Weights of a small image classifier.
Model: 2.69M parameters, arch vit, norm layernorm, activation gelu, patch size [4, 4], layers 14.
Training: muon at rate 0.003, held-out accuracy 100%.
Data: trained on fractals drawn by 1,000 iterated function systems, in grey, 295000 training examples, 7.6 epochs.
Rows from expert 5 of block 2, named by matrix and row number. Rows with one number belong to one neuron. Each number is 128 + 24 x the weight over its row's rms, rounded and kept within 0 to 255. All counts start at 0. Numbers have three digits each. After the name is the row's rms in percent of the matrix's.
# up: expert up (model.blocks.2.mlp.up, 16x32x128), inputs 0-127
# down: expert down (model.blocks.2.mlp.down, 16x128x32, transposed), outputs 0-127
up.2 099:151141096089099144119100085141124097142154119128126098143134153098129137154126099122095144131112120166132125143170138156113121128132125161121137159132126121148101166128144127110142137139123136134107082110137178129134091176112150118143134081137105182146108074125113110121126094139141125136143219148083121095137146111124152136088133134120131123090091127145139169135101154113158140146071
down.2 100:125111075120103169123115090139166154126143125104133117158135133126138157155154133129154138147192143127085108150132116084117130163115162101144103149119173097127124086132077140131145113157120162169126116142125113124139128141086162126135155134144133114135145116110078135138125136134108111168144126113152115156126099105134122104103218103145092069123123131140090119115134131137104124157152
up.3 104:152149127094096165138134122087124159106126110119127085153139114122124163094100154126128123098113129151140157133143140086125105089140101127152157164130152141169144151126121107112159103135084152091107146150114143131163108132109171130161106124088137182108133107138130154147153145107118115123166150073123139091109124164125127144132120090124105120128131200150137157137090103088158131143090
down.3 102:099130104142122096121186120149129137133145141106114133085137109107148105082124117132141114139170122145112115129092131105167139104150124088177057144147128118095131129162142113105132112134075124141190130130116164177104151091131122118168124182125161119150109148105131143104096127089116088137178138141176103116135152145140117134113144136162127132137148138120110133153121092130103111118153
up.4 101:157113113099124113114108123146098105113105132188108111153147145123156137183094136091115136125137152147182146136107125162110100124153149133136129117125122166135089157077118162122173136094161141150067099101145114122120128130104134115161130118126140111125114130143142131169123108115139105103144156124108114067122151107148093167127095179102131140095123152078162126145125152131149088141126
down.4 110:142122145133134187145083157130107164118150108103118155106107149108161124106134133151121091104131160169144172116143144115102090159152149111123163146112176110099112158110160140151155084135137128154118150110147148143137108120146120118096126128170098142139112105107101123144125107121125125135161114120153111130134077125097140155121099103120136149163125111126045131124068138117157100160155
up.5 087:089169179206141134124102178136120141103097179125123116123127106131149145134128133174095157119132083136127140108140137121139083164148131148156123131101137115121122102147108109137119112118105107136185143143132096113108160107117136143156123149073121110110107127119153114109077144153173145119086100113176127130131142184115139107152122106143145143129138113135129103165129104102123092120113
down.5 098:101091118117128131134152096142079101140099108114066167112120129165110113119112095140105110171089112143145153127139147139130151178130153143119146136132143159105107117123132124105127133083137154113113140161137080145185131124132125174068147145148152151125152123115084130140134151104131153092121118171158131133108116101156119116158103119139136126102142149101161109093160121138092183125100
up.6 097:091152163115118169141167114114135141134132072111096110110117080122118137129095142110136098108157085137132176129145150116108160094114185118137140138147119107131155109123191158102134124141113120112138143129126110134147102097123122122096127177111192152134153119118123153158149160148133138092112073113117091108081119122112144102148129170131134128132136150093137154144160106143096095134141
down.6 090:131112122129170121153153105155107131119079154180136111158124159098127116143167141149084135141097040102111113117087129162140115157136098130113135116121145117114145126114087138133120087120134120051118148148116117134142135151128124136142129155159143144143084121150156138125122123146155095146087124106109131175163123124139138109099108109109168116099123146153166140130133120113071124128160
up.7 102:132091180153113127095086120127097170107122160135119117133165149117135125146121157107164138145124103174121123117114139103153158127107119121096108096116108163112115134178135104147125089099098156108117152126106135153115095142132133148112104140095113127178101124125145140100135150153182115142173069102117189152115150137110101139115104101087141121157122134169097131144134125118123117151173
down.7 101:121169109140129068135154143149147107174125152137136104089115123098099140110104135119151142121099112164135083149167149114131127113111122123161091118108119102106143151104170116138138198161101123159119119136148136172132153118116096097187129150124127131081142122106144111106110168146127151133113123117144105108140122113100100149135173139116138127126093120155120090124169095142129165083091
up.8 115:121142106087125117151125163127098083118091153121138135133149092160138140140150120123122152143133104122124139111105109147127142129123110120153108158163117155145086115126129172085092112097095126153124186066166140126122095148144126165138169119152148084090127124156126134129093143124147142101082159140157190149108134155118134135135104125119143147131129173149129128077105143131132091087099
down.8 114:127107153154146132170161104159095120133151167157073133124119124124118125157123129130130120095103133088099135135132114189093158111088174120131129078112085154150147117112116143134160146151144133144074125110134125118109158105161121084123127096119132109092138135109124151149138154119100151112137103151148110128157133093176119157157138140128187118127127126109142112148179129122102140078157
up.9 098:107157170120104142143128087150117160146136148191115134139104137145110134169148128099123127133124067067155135123127148146115155098107167128092112126125092091107152130092124096133123137122119133116119184169140111130137137101123174146119146121126119130165137114147135158131138166116111116131092125145109085136115069083141130144147113148052144093124119124096156131150131134117103128139119
down.9 100:166116136128157088091112152131114092083113151124149096139109115131103111112118131108102163124096081154142096120129117129183156121090097150141100120157126120159143131135125100127110160124146103092172111105138137106096173158170104155117146161106128130145126138109129136136108136110176130128076078124111132123156128163127119124133119127137181160166105138160147093167123121173115152152133
up.10 105:121114149160135101170106147085107128102102120108149117116100126099108167116147105112131123099123127163122125115129116139136172053151146103163134120144145167122183110160094121160131096137108127081170150127132146162129083149157097178130133073120165123124114135127108141156104158109092137157119127092133092151117101139120129111153136126096119143160133122142129135127103134130134167083150
down.10 108:116155109144134134163115121138154151136119149153116104101121095108126147140148170166113076150138126106142155091144154115134145123110130121150096137138137127139139089090090139100141142115117067192097136128131143114118105120143078116163116138158111074139117135164135186142114126087161180144140096124142083113117117139139133121108117107154101171172131115120160154136120092128148105108106
up.11 115:175111068129138155102102129139148115106150118125109093156129137073134129161118101119072162165109127210173075095117133150124102147162132137114134138122139113125148168147130117162101095135153132124159073122094174148130099131109134115126132110098123135152118071141141137137105114170128134127117123116132103144111144148146122134144107150104158125153120108136137148102111120109166126154126
down.11 121:094151099093186156147068133117133139126138103106173102121127101191123156100133105118149166147110175120113122146132143100141146100168184127101144144148174116135131133121133128131137128118085114131147129177145100140151110142091127167121173113128119109130119131098088097113138143106081144141155108099128158139113075143091126126144147107118099127117133097140110147143101143140146139147105
up.12 091:116124161159105157133088104111153163137144138170112114117186130109113145123126179120126114132098133182116138139143132107101105150132113122132149147113128068130088122121116087134128144137183151123113141136092110163144153137119114127127122173101076137122055117125131124142161137174111125170140095131109134121146130111117108145130131158124131148090105135108071131118147115194135113137144
down.12 092:127114101141160140099104132171086121150155125089153080176099162078133110114126133137139138161107116120092094150171169129107170129106152136117086076126110137100130099170145157159099150119134119140142149122139101129142131189105150142159149106112145168142142105138125149131114134160120109138109119121111134081127106097103125147145120141103161120104147145116152180136095115127104134099144
up.13 099:098106082080143134135170140115124092126124133104127124142102146133080123152139079131131144139158195174086152107112128140116149140118147116110145116106149158125126100112149108127119179132137133140114123144139098125118134128082076134119119188121134107141161114112105144121146148103111182122131113164143111188123089121104114132154097158148098110152150138136125150143155151149102089156140
down.13 102:128066139149113132129158069165090153128143154136170158127102116095105075145120091139131117132132135150133098131108119128111108120166125129122137114117111115132143138121135126180126127134093082126136155122116139106108110067133157138129111143120155125142163132119102166092147119113145087115164171121143113167134143120125136138123159130116142047123151158169113101132110146099100124115176
up.14 095:137139165178124073120131094120096119122126077132134149140139129160145116148140116159149103084115136083138141127115131140131123120131156115129112107101133128112117118114099087123166171141156158114141095136145078126123122123088122134134163136150094089100164179103143090131147093093126105143124130142132170143175151168116136094127131092172169162150156137094106102110132122117105108139158
down.14 098:140123120099125169147123128124114130133143111121149120135111149153117133133156106172130115147137124104120129158139092084089098121129171133081161173122134127116167125114140085136128116143152155085146124106113094095119109136104139136103147155122150138140165076111100131135145139162116116125093155145164140180136062128167101127173121105093148063105121120105131136149107174133145153158112
up.15 098:097125129156139118150103147118144114105121112133156150077126132175102132110158105126144094105121118091125135120131145143143116117146137101128140151143147141128115125115139138122120151140116127160095090074105096086132097128171112094149144104156126109104105172145112086155125144117143143125177212187167152106129125157161140146114091111127114122087139115112145097142146120144161106081120
down.15 098:151184095152092127123126131154100095159137159179120114122153132163151124159117128124147124122142166161142146158181127147110129090081117125147129124120089118153141127089126126181169131131145156132112134116115142129136119111122138126113143105100127118125163136096112114138135099098128130131126148089121147125124123080128121090148202077097167115135106099130099109139144149071124145079122
up.16 097:036159118132131137100150094113127123145093092124130139137128134105153104130130122139117130092141181078120118118121171174130109092132136169130163136118135111140121156165135128142136117146106112149180077148163103127135136116090159163128122122104114144124158112112115106133135123127132160116094146126144117135173122165121094102109090163153142111128140160116102146162110066110111137135146
down.16 090:145104091144150170134118126151137130122115123096106155115167104167153120133135117107154083152136152117125128115066118111156073113124098122053145166125141163134169096105118093133091113135141153124139168148130088103088099119106140093081116133120116118121129112111153140124149132132147102081161126117175178140132131170136126133139139132125123100140127126137137119114135177107164145125100
up.17 088:060068150097176080113131113122135131134154150118137146129092150139138109119129151134080113159134141111098119106116135128153143127089136090118127129129098136123159121089159079173120138118156114166153135103137117102095130117168116142108174141098150120147119138100150135148117175122148142121126152146112099166152081147130141163146099166110135123172122159102140141153123093143139126120095
down.17 085:154152132112126081166162130130104157112145136153184133114105095136121076104134141158138109153144140124132114128089159080165093135123111101096125146094138109155152139106119137161109129132141069122139133165112129093124116105145138087107155126127131088155108159103120119105146121097154155146113137127143109143121147161176159164119178083137149126157121119123095101104144087149157144104136
up.18 116:122119185119131110095139115154153134111143164122147175119123113188117109090115160137150152144129049104108109133141122122160147152137134151097122117129089094115107087154140141147103149122136124114160128103108136108107104146156125127120118181130154108122117142112116104093154130134171132109115113145104174118144152134125093120092157084120146087124148130118097091157186105122113142122158
down.18 112:116153140147098076149179094113111146133116137109130148085131097098140116090091155138158119144133095131142141130157121101160142094114120125187093127131101129174136115138132122134140114111107133115088113187139141133138160109129113135165095132085164155114145160130133148129098158116156148117100091137162085114151167144121148103118146127143146117146121143160160156115129077113138109102079
up.19 113:152125150132084145116081111160096113120148134090127141160146133133142147141118134162182182140088098164142133124119129108161102123145087126148137114153122104136083146140103111145171142154115165076143135136130148109140105163179160109130143112114098140113131113116115091147144118114144116116080130113091178088111162166147110126140131079162115111080155147108116126131135119114135136104119
down.19 104:068162096128155101132124150160117140128143099148121120116116108148117120117152137124158130111124154109096152181163139124084157106130162103121118111114122137104149089142123110113099185127121119179150115153135092137109158111083075098181108156138145132108139104114115151116179131113088160132142129128150107126103119084113118122173150103146140094138114113167089140149091134124118147120117
up.20 082:139102147178122103090154114106132180153158086149072166138122132144131131097122113135144104105129157090117157123153100121143123128148127137145160113094135158169099109141110131111173129132125141112145083109155134098119142158138126178122141101128119180141088140092136093098130131138133106101147163120086184123163088115123095120114160094160117125156125113114106137130107142131089142150130
down.20 088:126149103134149126133119114155111101138136132141085137117154138129142133113143138151168121175123124157150115149130128116087138110165145140084132145089187083139137127121147107078109083131108110148113147144151113106130107054129126087117145208107116110138170140091132112141158144130147159128130098132125142074146117134118117100148133143134135134137101093106090142160135142176149151148112
up.21 107:183168145112083135140124143119098150109133142179139115152110109144097113115101123164123118129118147163174154134127146113125140109144104139131112138134116113102119130116123140114098176105068104187116211126099099112120094080136133140152136117132101109110128110152117113142154155104136112126101152170150158106100116098126133166142155123140122178109163124134116144133145095142093104118118
down.21 094:156157130134115140148121125137099084140175140147116142140115158090116111136129151093103159056124141126185133136149124133141117100120162117131131098112158106103111181126122148147127108143099092138166139125105144098138099156140114073129091099129133190162116155103083124133103104125123147101140110131121125113103156121164100154115127137088150098111123129156143112166176163115104113144131
up.22 094:121080077092135137138140120115133117161122115113120133096151127118143153137159129127163098151151210145081084144105110152100134134086168117131094102095079154154136111113159111141118162110151137171150117137118104117135128127144119123122136129197161103123155131133144129146119118133122120110080069161145106167163129144122164118111141126155136121120094136105122109126133133154098132151118
down.22 096:117099131140160150128130134132129165147141121083117135103119139126112122124083165106172128103104168138118086131176152148130151126147141145156139149151105114134105143167146155173109087180122135121094134098056176152110159129169151144126118103115121127105120123150095101089150119197144122163115121114130147115113143122135121133116146133067104116115129147144116108122103158150156112107140
up.23 083:121087188192146167137147129152149128158138096169148146117126136116131181151108089177124116081126123139136113119107150104100118149136124151155136096122142120129153089159154108097131152130134096115132131075116128115137112107147089089125103142148111123126141151119114156126135131118115089142141130093142135094121161127102148106156170115142168113090098116108147105141140129131057152114150
down.23 085:085148087179134133104117133113085162129120144121139149123109132149165156109108128145119140204132122096145094084177151124089143172131113162158140143107149116102130088148144114104166134117131162126127098101137100154108140112112128170119102115109129147099144112149076126109127132106133121132153120143131130095145100094128149100117121120100180127097113131141142168090103127088127151144097
up.24 101:129126094092144120125137142132141202118126142163157112120191104131151144122113106120128126158125117143150104088118138115128151153186098135160127132142141092139110104113145171065095143116125112115130112124150111172160170151161122131122132154108107114085106097143154118124132149118124136153092132108143079073109123106131149110146139127152123108125146120155120144079141120129128083073120
down.24 097:132096107125122180166112115140178131160121096113125138133108176110090146144142146106114118182130166138079144128127123146144153160132170125111135129107147116107108086098141141123137120161130121131132139088107111113126133156104103128113128144069085157143070117146167088103154104156122129122176118095123178146112102137135119140103109128092104153071136162114138134126130121156148118129139
up.25 114:158102095104143078110135141171121089140123124113109119127119158128089113138134151127127147096089100094127144162154106150109132146094131122073104135148127121135141131097167150163161181160174122118166089107103113089103148121117138119112122120124155126159115140111120111117159112117146094132153158155091144146153132116123134142140125090147181128126107125096108093140098185140139160173142
down.25 106:143153166192072118126134123125154172115133102095139120154138116142132104135138113147126144129156159099062147165143151075093154116144161117103113157121115132121127118139125159136124134132101088175151172107132119082101163140066139124123129134094116112148135094101116105142150110140090104124128155145139133140126134116108103123141113153105085119096165112133102161154107115137137114137170
up.26 103:105175117125177084115107128126093170115116147145151162125122121108112120131102102150127123146123122151148168113142137127132105104130087103162096156148161129116135118088123099118119140119096066131164187158136126138127109139104104164171140128142128114126105153137086172140091151107133118131127128121126144115131141130136167153136102082106131156151141152141077144141106077117119130079079
down.26 104:134122114116125161119119119115115140138111124123143143085109117099158090148142115173148117101127109119127180104140107104124143147119124113156128101141094172130128186154133151140129110108116121170046170095145157140115153162120094124140113157143107144094115109170144150122128123127125121098146099154159086172142098141138097117123085152097140131140138168115116131123105174124097104141178
up.27 084:074104111080176095105114095111125155130120107105142107099135167131171094095131138135161106118158130105129096151097137083154159121112145160144121095119114153111156124139110127116179118187148146104142109124131081122121128167147108167090136124099118098113163131148180115154157145096128126105107113120162119154140109144149102115117128145119145091165121115137112152173112137119115126145111
down.27 087:130138115111115144135152138106139165128096115135128100116148125157106183134118144128128137169128103123122158103113119114126079155103133061051132136148164102161098136115135150141116133085135125151140104140136131128143080091151133124103108132180118135139128147104127098129133173138132152151097180135102142138105126149117102117103156092154099147133126115144127108102108105160198153162108
up.28 090:096162126162149168157106161121089106106120176103127116130155122152127165146137119147116115145141152162124123134122119066134141110168093120146136124112137122125108123107119102121067085124153116109099137167120146128173123119116101134100127157120091122137113151170101130122097166139134173157149109106115123090106131179137176124166132166133078134133108155154098117104123123143117135083115
down.28 088:142107138135115176103107138112147141098116093140081115155082137111103148151129152135092111157127146096132152144173103149088104121119084147106166128133136131115165138125099111117130112138145146180148166139139129123128133128098142154091087093096099088156146123139128158135126115169095129124149166122194147130093089126110108153144121103143109124138120080094125165093142136126131144138089
up.29 100:137136191118123092165163092129135141086139148125148161158123161125124076120138150138115104157118091126136133173121116110112136103151119149162141125135157110160137123081138137144140123123127122093135151106152154090146083141167148120145112117146141186137129135117097124151153144124103088139116134127160099134120092117129165148088128116131112097055114103139067126133124126133115082137098
down.29 093:108147158129102119113155138100121134122133150113160133129137134135126113101115151109112149114132145134123113085107118089093097105203116150134096128144089133139092149143063136150140097141123160079144090132140194119152113144137129172118161103151147158171151188167131138140137115126143140149129122122074092131104141147109105111118138145139098162104145115114133132159155114132089110110145
up.30 096:125135094130094133173136119126148130140098144103150165144121150150110145120123164163167120147135176132121150120147112110084094103165149137096104125095113083101125146133095099144159115160150135111170107180124127157094138135029147139127123122128103139127127138111108102147116126149108099159175112118137148161160099108126117111137129104172125112162119108119119127133094134087119136107116
down.30 097:121127151144112172056123163112157119108167106110165151120118130068114081129125118159132155143122153124128166091105141130152096150099075160104134123162144136140142116143151128150103155113135158095140139101084153120136098141132147153113139143129137138161136143133136131113157114132141106114113187098160103105105105139132106141150107099126106113116152125108083144135089114115161161183116
up.31 100:130141120164122159112127120120137161150142090141097106085101097096105156129109131157137161088134147095162152108113120099126124093140146167184140085099159126144130109158098176111167122129107155134131092125132192168132133125098099116160093109163112155133120133154136121140131161089112113148156133104096148082112138128120109150140167100156123133139121108137116140110113138112075155111136
down.31 112:103132127111093106124152121125134127095158116126121184118126105125117134139089138098142133155149156140117175122138137141130084162153109098160109133136183153159139135131147083121116147129080141132120090141183104128139115085155120106140106194087142116119133159130149096128130142105146137096147114115127102119097133109127162132086142143181131144129149085136090160172134081124142113143105